From a checkpoint of a small multi-label image tagger: activation leaky_relu, batches of 64.
Rows from block 2 of a small multi-label image tagger, named by matrix and row number. Rows with one number belong to one channel. Each number is 200 + 20 x the weight over its row's rms, rounded and kept within 0 to 999. All counts start at 0. After the name is the row's rms in percent of the matrix's.
After each channel's rows are labels from the 100 images, of 14976, where the channel reaches its highest value: "colour at peak" is the nearest of a few named colours to the mean colour under the peak. Only what is clearly more common there than usual is listed. The data: simulated telescope pictures of galaxies. In brackets: how many of the 100.
# convs0: first 3x3 conv (model.blocks.2.convs.0.weight, 48x48x3x3, each kernel summed), inputs 0-47
# convs1: second 3x3 conv (model.blocks.2.convs.1.weight, 48x48x3x3, transposed, each kernel summed), outputs 0-47

convs0.37,089,238,186,196,206,206,164,183,211,227,191,176,186,216,170,210,150,173,216,219,198,199,223,149,216,191,187,211,218,220,187,190,217,215,204,217,210,218,174,205,205,183,198,234,195,182,212,184,217
convs1.37,079,202,187,220,190,201,190,177,211,190,196,145,184,206,175,186,170,211,209,201,172,182,175,240,208,201,207,193,212,215,175,233,218,206,201,201,178,211,226,175,196,148,234,197,192,203,204,222,194
colour at peak: brown (37)

convs0.8,084,208,216,200,220,155,214,199,212,149,179,228,198,184,200,190,224,208,208,188,175,195,179,211,179,206,181,210,201,207,201,220,164,207,176,183,226,219,161,181,186,202,186,210,166,206,199,177,166
convs1.8,181,186,224,190,208,165,224,217,203,191,206,280,207,208,229,198,182,189,212,213,175,184,185,202,175,202,192,218,180,217,202,199,180,226,194,180,219,207,182,199,209,208,174,193,179,190,199,171,174
colour at peak: grey (52)

convs0.25,126,173,193,203,189,224,171,202,235,179,220,228,189,162,221,219,223,209,184,194,195,196,190,190,206,212,212,187,194,183,209,216,184,190,189,228,164,179,227,184,238,215,188,194,189,237,175,190,237
convs1.25,105,209,205,179,188,218,189,219,176,255,231,169,233,215,205,214,188,197,184,196,192,204,196,223,213,202,224,215,173,210,234,206,211,177,173,212,197,210,176,227,180,205,212,190,240,176,192,208,228
colour at peak: grey (41); brown (38)

convs0.24,091,240,218,183,199,207,169,191,223,209,183,199,186,186,197,256,212,198,195,200,191,192,203,200,207,236,228,183,177,250,211,186,178,180,184,189,199,212,189,240,189,207,187,219,210,187,235,208,206
convs1.24,078,188,214,190,183,188,211,218,233,200,218,183,229,167,199,211,197,222,242,190,233,227,193,192,200,167,183,180,213,188,213,210,201,182,188,217,190,176,214,159,172,181,223,200,187,203,225,233,225
colour at peak: brown (62)

convs0.42,096,276,227,155,199,189,184,177,213,198,167,215,167,196,183,215,199,171,209,223,192,196,198,164,196,215,213,201,197,209,220,184,187,207,208,195,210,212,213,221,201,206,222,198,200,173,210,214,196
convs1.42,107,163,178,182,167,198,240,209,217,187,195,220,211,180,200,193,208,186,209,239,178,204,216,164,203,172,183,220,187,207,213,258,221,196,213,206,224,203,217,176,191,184,208,205,198,230,207,193,204
colour at peak: brown (29)

convs0.1,098,191,202,194,206,179,253,224,209,229,246,184,220,201,194,178,237,217,164,185,204,237,178,187,193,206,210,182,192,179,202,169,227,204,216,210,171,193,188,197,199,213,199,189,191,182,204,200,167
convs1.1,109,187,193,205,191,239,224,186,229,207,223,185,151,192,249,191,176,207,186,165,193,208,200,204,221,223,222,219,196,193,210,183,201,213,198,197,179,221,189,179,175,194,185,222,219,228,225,227,191
colour at peak: grey (77)

convs0.6,110,173,237,199,192,198,206,188,222,156,224,204,180,222,216,205,201,201,225,197,181,208,177,216,215,216,207,237,160,206,207,202,191,170,178,204,233,214,234,225,232,186,204,179,192,198,203,205,171
convs1.6,104,182,196,193,178,208,202,183,216,181,208,229,230,230,209,194,209,189,212,175,212,160,174,212,221,211,204,232,179,200,192,198,188,174,195,238,193,176,154,220,247,195,206,216,193,197,207,212,223
colour at peak: brown (44); grey (32)

convs0.14,092,174,180,215,187,200,212,205,240,179,198,158,212,191,211,196,199,164,170,178,185,205,186,220,188,174,203,175,172,233,185,190,215,193,194,193,232,213,199,218,157,207,169,210,176,199,182,224,201
convs1.14,103,216,210,174,193,193,230,182,203,186,156,194,195,218,161,182,187,208,197,186,198,224,192,205,201,198,195,177,223,210,204,192,182,197,209,205,197,185,202,177,182,206,184,205,209,166,225,204,280
colour at peak: grey (62); pink (26)

convs0.10,084,207,199,199,213,203,237,240,186,231,201,201,192,250,189,210,212,147,194,160,193,207,185,175,201,207,200,189,221,179,187,190,207,206,225,191,176,214,190,182,196,202,163,194,191,173,202,231,194
convs1.10,111,195,199,198,170,232,273,183,219,199,218,184,151,175,177,190,185,185,192,201,192,203,200,182,193,209,182,195,212,207,191,194,198,196,193,186,195,197,220,197,235,199,185,229,187,217,242,203,194
colour at peak: grey (67)

convs0.47,094,206,189,211,187,245,159,187,201,204,209,219,214,212,195,194,190,225,224,179,219,185,220,174,212,215,214,183,211,178,204,212,224,155,171,194,166,187,184,178,225,207,199,199,244,181,196,188,183
convs1.47,096,227,201,178,180,199,190,207,179,245,197,166,224,194,203,188,210,205,242,181,186,226,186,202,199,215,250,182,218,206,242,215,222,203,184,209,235,203,197,176,232,207,192,206,215,208,203,217,200
colour at peak: brown (59)

convs0.2,084,247,203,179,203,189,230,185,206,220,198,203,214,183,172,184,220,186,201,218,182,163,177,176,211,165,238,197,166,200,191,223,202,205,218,200,167,203,179,173,164,189,221,193,198,196,199,217,213
convs1.2,092,188,182,217,189,210,201,189,204,223,196,177,241,185,206,213,199,205,199,204,180,198,179,205,206,244,186,219,223,245,239,183,217,192,207,211,179,194,190,173,173,176,147,203,210,224,189,179,203
colour at peak: grey (51); brown (37)

convs0.3,094,203,202,190,185,210,160,189,219,220,211,248,152,221,190,204,165,177,208,185,201,220,196,183,206,194,169,200,212,200,188,230,234,200,201,230,209,179,186,217,222,200,163,219,210,200,191,217,183
convs1.3,107,230,182,216,199,198,199,182,217,241,202,174,175,206,211,199,151,193,177,195,202,219,230,224,231,203,214,227,204,187,185,200,203,206,246,177,216,225,201,218,215,194,242,208,205,206,217,214,215
colour at peak: brown (76)

convs0.26,096,213,226,214,174,206,225,224,182,190,225,223,232,167,189,209,202,184,208,224,172,203,192,172,208,208,174,217,182,211,206,191,200,201,169,216,195,176,176,221,182,219,204,239,169,215,190,184,160
convs1.26,117,182,198,214,182,244,176,205,195,177,195,201,218,216,263,193,196,203,195,211,172,236,181,229,199,210,188,180,179,201,231,218,208,201,196,219,198,208,177,179,206,174,216,172,186,181,206,228,209
colour at peak: grey (52); brown (34)

convs0.0,087,253,200,190,196,210,189,221,216,211,165,185,199,221,177,233,181,222,208,158,182,175,205,223,219,211,189,185,199,238,228,195,184,190,175,196,190,210,191,209,179,181,197,213,205,181,171,190,224
convs1.0,090,177,186,185,184,176,181,221,212,199,210,172,215,156,213,187,206,200,234,211,238,192,185,220,225,170,203,200,252,192,182,226,175,197,235,181,207,199,222,199,190,200,191,196,203,207,167,216,211
colour at peak: brown (70)

convs0.29,099,152,194,264,195,194,198,176,197,173,176,198,214,208,192,204,228,207,185,196,201,191,199,226,227,197,232,177,173,191,187,196,205,205,215,206,230,216,211,198,209,234,207,179,178,190,225,194,230
convs1.29,079,177,180,210,216,199,186,224,204,180,207,185,212,199,196,199,238,184,185,205,237,248,185,209,219,193,187,247,193,196,225,209,220,180,178,210,176,174,192,200,198,240,167,201,179,195,223,189,184
colour at peak: grey (47); pink (34)

convs0.21,085,220,206,199,198,209,183,243,203,236,200,194,155,225,173,202,184,179,185,196,199,198,188,194,154,205,199,237,214,194,212,207,194,234,178,200,230,208,215,225,187,170,189,225,186,208,225,219,182
convs1.21,087,177,194,180,187,191,190,189,252,202,168,192,188,200,214,176,181,173,160,184,207,207,204,217,227,226,186,207,182,222,178,177,220,212,236,225,180,228,211,192,191,166,224,208,202,199,203,177,202
colour at peak: grey (39); brown (35)

convs0.9,126,190,206,200,202,187,205,182,197,191,189,171,189,260,200,178,205,186,212,216,187,213,202,207,217,210,185,200,203,208,220,177,232,212,166,213,171,216,217,218,236,169,173,207,142,208,199,201,194
convs1.9,105,198,204,200,188,181,190,208,205,177,193,197,177,192,196,212,190,186,172,190,192,226,178,224,234,195,212,267,185,195,182,191,196,216,198,215,179,193,207,211,234,152,220,198,179,175,205,200,240
colour at peak: brown (96)

convs0.33,116,212,214,207,194,195,183,169,218,216,233,228,211,214,200,195,173,194,160,190,165,214,181,217,196,241,199,167,218,209,197,212,201,215,206,194,190,182,165,191,182,213,178,197,246,171,215,219,217
convs1.33,110,237,156,173,211,189,218,187,203,248,204,198,191,180,203,208,178,192,222,192,200,216,210,186,196,237,214,234,227,213,171,213,195,213,207,194,194,219,194,160,175,190,201,231,201,219,213,173,206
colour at peak: brown (52)

convs0.4,097,239,208,185,208,191,210,184,207,206,203,186,190,187,225,206,219,215,217,233,233,202,200,213,179,222,156,232,170,189,179,211,222,174,218,209,195,225,222,172,186,185,182,226,190,172,169,204,187
convs1.4,097,205,180,186,209,224,184,212,201,205,163,209,201,178,173,170,210,225,158,216,170,173,206,174,169,208,218,191,205,193,206,192,191,171,185,168,194,149,182,158,207,206,194,203,199,195,196,210,192
colour at peak: grey (35); brown (30)

convs0.41,088,250,170,189,185,218,229,214,199,218,183,234,233,196,221,210,194,217,195,164,235,191,185,209,213,197,200,168,210,186,188,192,200,211,210,210,204,190,225,155,192,211,164,215,180,189,213,209,184
convs1.41,089,196,185,191,200,226,194,217,231,189,176,192,179,205,207,176,199,199,184,207,198,212,226,160,204,218,220,232,213,182,229,192,210,207,180,201,176,206,189,180,230,182,164,231,255,190,186,180,218
colour at peak: grey (47); brown (42)

convs0.23,132,197,202,203,205,204,226,217,190,218,223,219,210,192,183,215,198,199,192,249,177,217,190,219,203,240,207,216,176,161,198,214,226,212,179,189,154,203,214,214,241,179,202,210,214,230,202,213,171
convs1.23,109,193,207,228,172,217,195,190,168,223,234,195,202,238,222,200,217,205,164,178,207,190,209,221,221,251,211,203,185,218,185,205,178,175,156,203,210,190,174,179,195,193,204,181,186,199,177,209,190
colour at peak: grey (59)

convs0.16,111,183,212,201,173,234,204,210,221,195,169,168,178,169,199,216,178,216,189,179,218,191,172,207,162,192,162,201,196,237,206,226,183,218,181,209,200,194,191,218,194,214,211,196,213,209,159,174,220
convs1.16,104,208,196,195,197,220,179,212,217,184,211,198,203,188,188,167,210,239,183,202,203,164,215,232,167,183,190,223,227,210,191,195,183,211,208,187,226,220,193,200,206,216,189,182,197,207,144,205,253
colour at peak: white (76)

convs0.30,085,235,185,191,226,209,206,169,185,247,231,219,198,173,192,222,215,189,202,216,161,232,168,200,194,199,190,185,157,184,199,202,199,201,206,188,188,209,172,190,208,223,183,201,182,197,236,184,190
convs1.30,103,174,168,244,196,173,215,194,227,229,244,194,210,207,226,201,206,160,178,217,178,182,203,205,201,209,192,192,181,232,184,205,209,183,225,190,191,206,201,170,198,203,179,225,187,192,182,167,189
colour at peak: grey (66)

convs0.32,108,136,227,218,222,199,188,200,198,207,206,175,223,189,215,196,165,202,220,217,222,196,182,223,217,209,170,216,205,163,176,192,205,212,234,208,202,193,204,165,210,231,191,223,181,212,187,202,192
convs1.32,102,179,182,211,195,219,173,233,183,204,185,160,162,220,201,194,220,187,154,199,193,191,204,210,195,205,186,196,181,206,212,195,208,194,152,186,174,169,204,201,172,204,202,202,238,200,174,176,173
colour at peak: brown (58)

convs0.15,095,169,211,226,198,184,241,193,211,211,190,187,213,179,208,183,203,188,153,176,201,180,185,218,196,206,205,189,236,203,194,205,174,233,199,193,211,196,191,231,159,182,209,197,246,233,208,195,182
convs1.15,094,224,186,205,195,232,200,202,200,218,210,201,165,174,197,215,190,182,190,193,200,184,200,222,228,215,244,186,229,223,203,188,218,231,160,179,191,195,228,178,163,190,169,184,202,228,193,222,188
colour at peak: brown (58); grey (42)

convs0.44,098,184,174,192,222,202,235,230,186,213,213,209,180,141,205,205,212,223,213,186,241,236,187,182,201,204,192,195,200,195,217,199,177,207,201,194,197,206,185,172,232,207,216,188,180,166,219,196,169
convs1.44,104,206,196,166,188,232,186,186,210,208,210,175,202,180,219,192,172,239,182,202,163,206,198,218,205,189,186,194,185,160,205,178,170,187,183,167,209,214,182,145,188,194,203,222,215,190,214,203,179
colour at peak: grey (91)

convs0.17,090,188,248,185,191,208,203,215,205,183,217,187,201,149,194,238,221,196,185,211,171,219,200,192,189,206,200,212,199,196,163,181,174,227,198,219,189,184,236,194,204,196,211,176,222,174,184,214,162
convs1.17,115,193,222,216,193,248,199,204,191,155,207,187,200,176,241,190,205,189,203,240,220,201,200,226,215,215,205,194,197,221,228,194,221,188,190,202,207,233,180,196,167,163,213,187,212,234,189,207,194
colour at peak: brown (56); grey (29)

convs0.7,089,210,229,187,176,187,201,204,180,184,171,197,191,172,207,189,219,202,184,206,235,212,196,174,198,204,171,212,201,223,224,182,231,221,218,237,225,195,221,157,195,150,196,206,213,228,203,205,198
convs1.7,088,222,209,208,210,227,197,213,200,176,206,192,189,207,199,186,217,241,154,211,182,201,255,192,194,201,211,210,217,192,218,196,224,229,227,208,200,208,207,236,193,155,217,222,228,207,200,223,210
colour at peak: grey (44)

convs0.46,119,163,198,224,201,211,184,178,214,187,201,196,152,207,191,187,219,184,206,192,208,215,159,196,250,185,193,191,190,190,204,201,206,189,234,206,231,193,228,198,201,183,215,185,157,197,228,198,233
convs1.46,119,197,201,189,182,175,204,250,171,209,189,196,202,180,194,200,210,174,187,212,218,233,196,226,247,211,194,207,161,185,221,193,186,193,177,214,188,176,215,216,170,189,235,185,189,199,227,197,171
colour at peak: brown (53)

convs0.12,111,232,178,184,213,229,202,190,222,206,173,193,205,219,201,215,206,187,191,192,186,214,204,187,176,147,192,177,209,224,188,215,170,227,189,209,214,176,232,209,250,198,176,227,181,219,210,206,203
convs1.12,093,193,220,220,179,178,195,214,229,198,188,213,204,190,189,189,237,213,218,222,224,199,197,199,203,208,205,260,204,234,178,208,237,205,220,170,183,191,199,195,192,211,216,171,186,223,203,180,244
colour at peak: grey (56)

convs0.5,104,276,200,179,226,221,214,187,210,230,186,222,194,187,162,216,200,199,216,190,216,191,188,236,200,203,170,172,193,213,201,211,183,200,182,207,212,211,165,218,198,193,190,209,194,183,186,189,179
convs1.5,076,180,236,206,202,187,213,237,231,189,196,200,201,206,227,190,182,224,212,195,208,160,192,172,199,196,166,209,219,203,207,229,212,209,169,197,188,185,256,206,218,228,192,200,214,202,162,209,211
colour at peak: brown (68)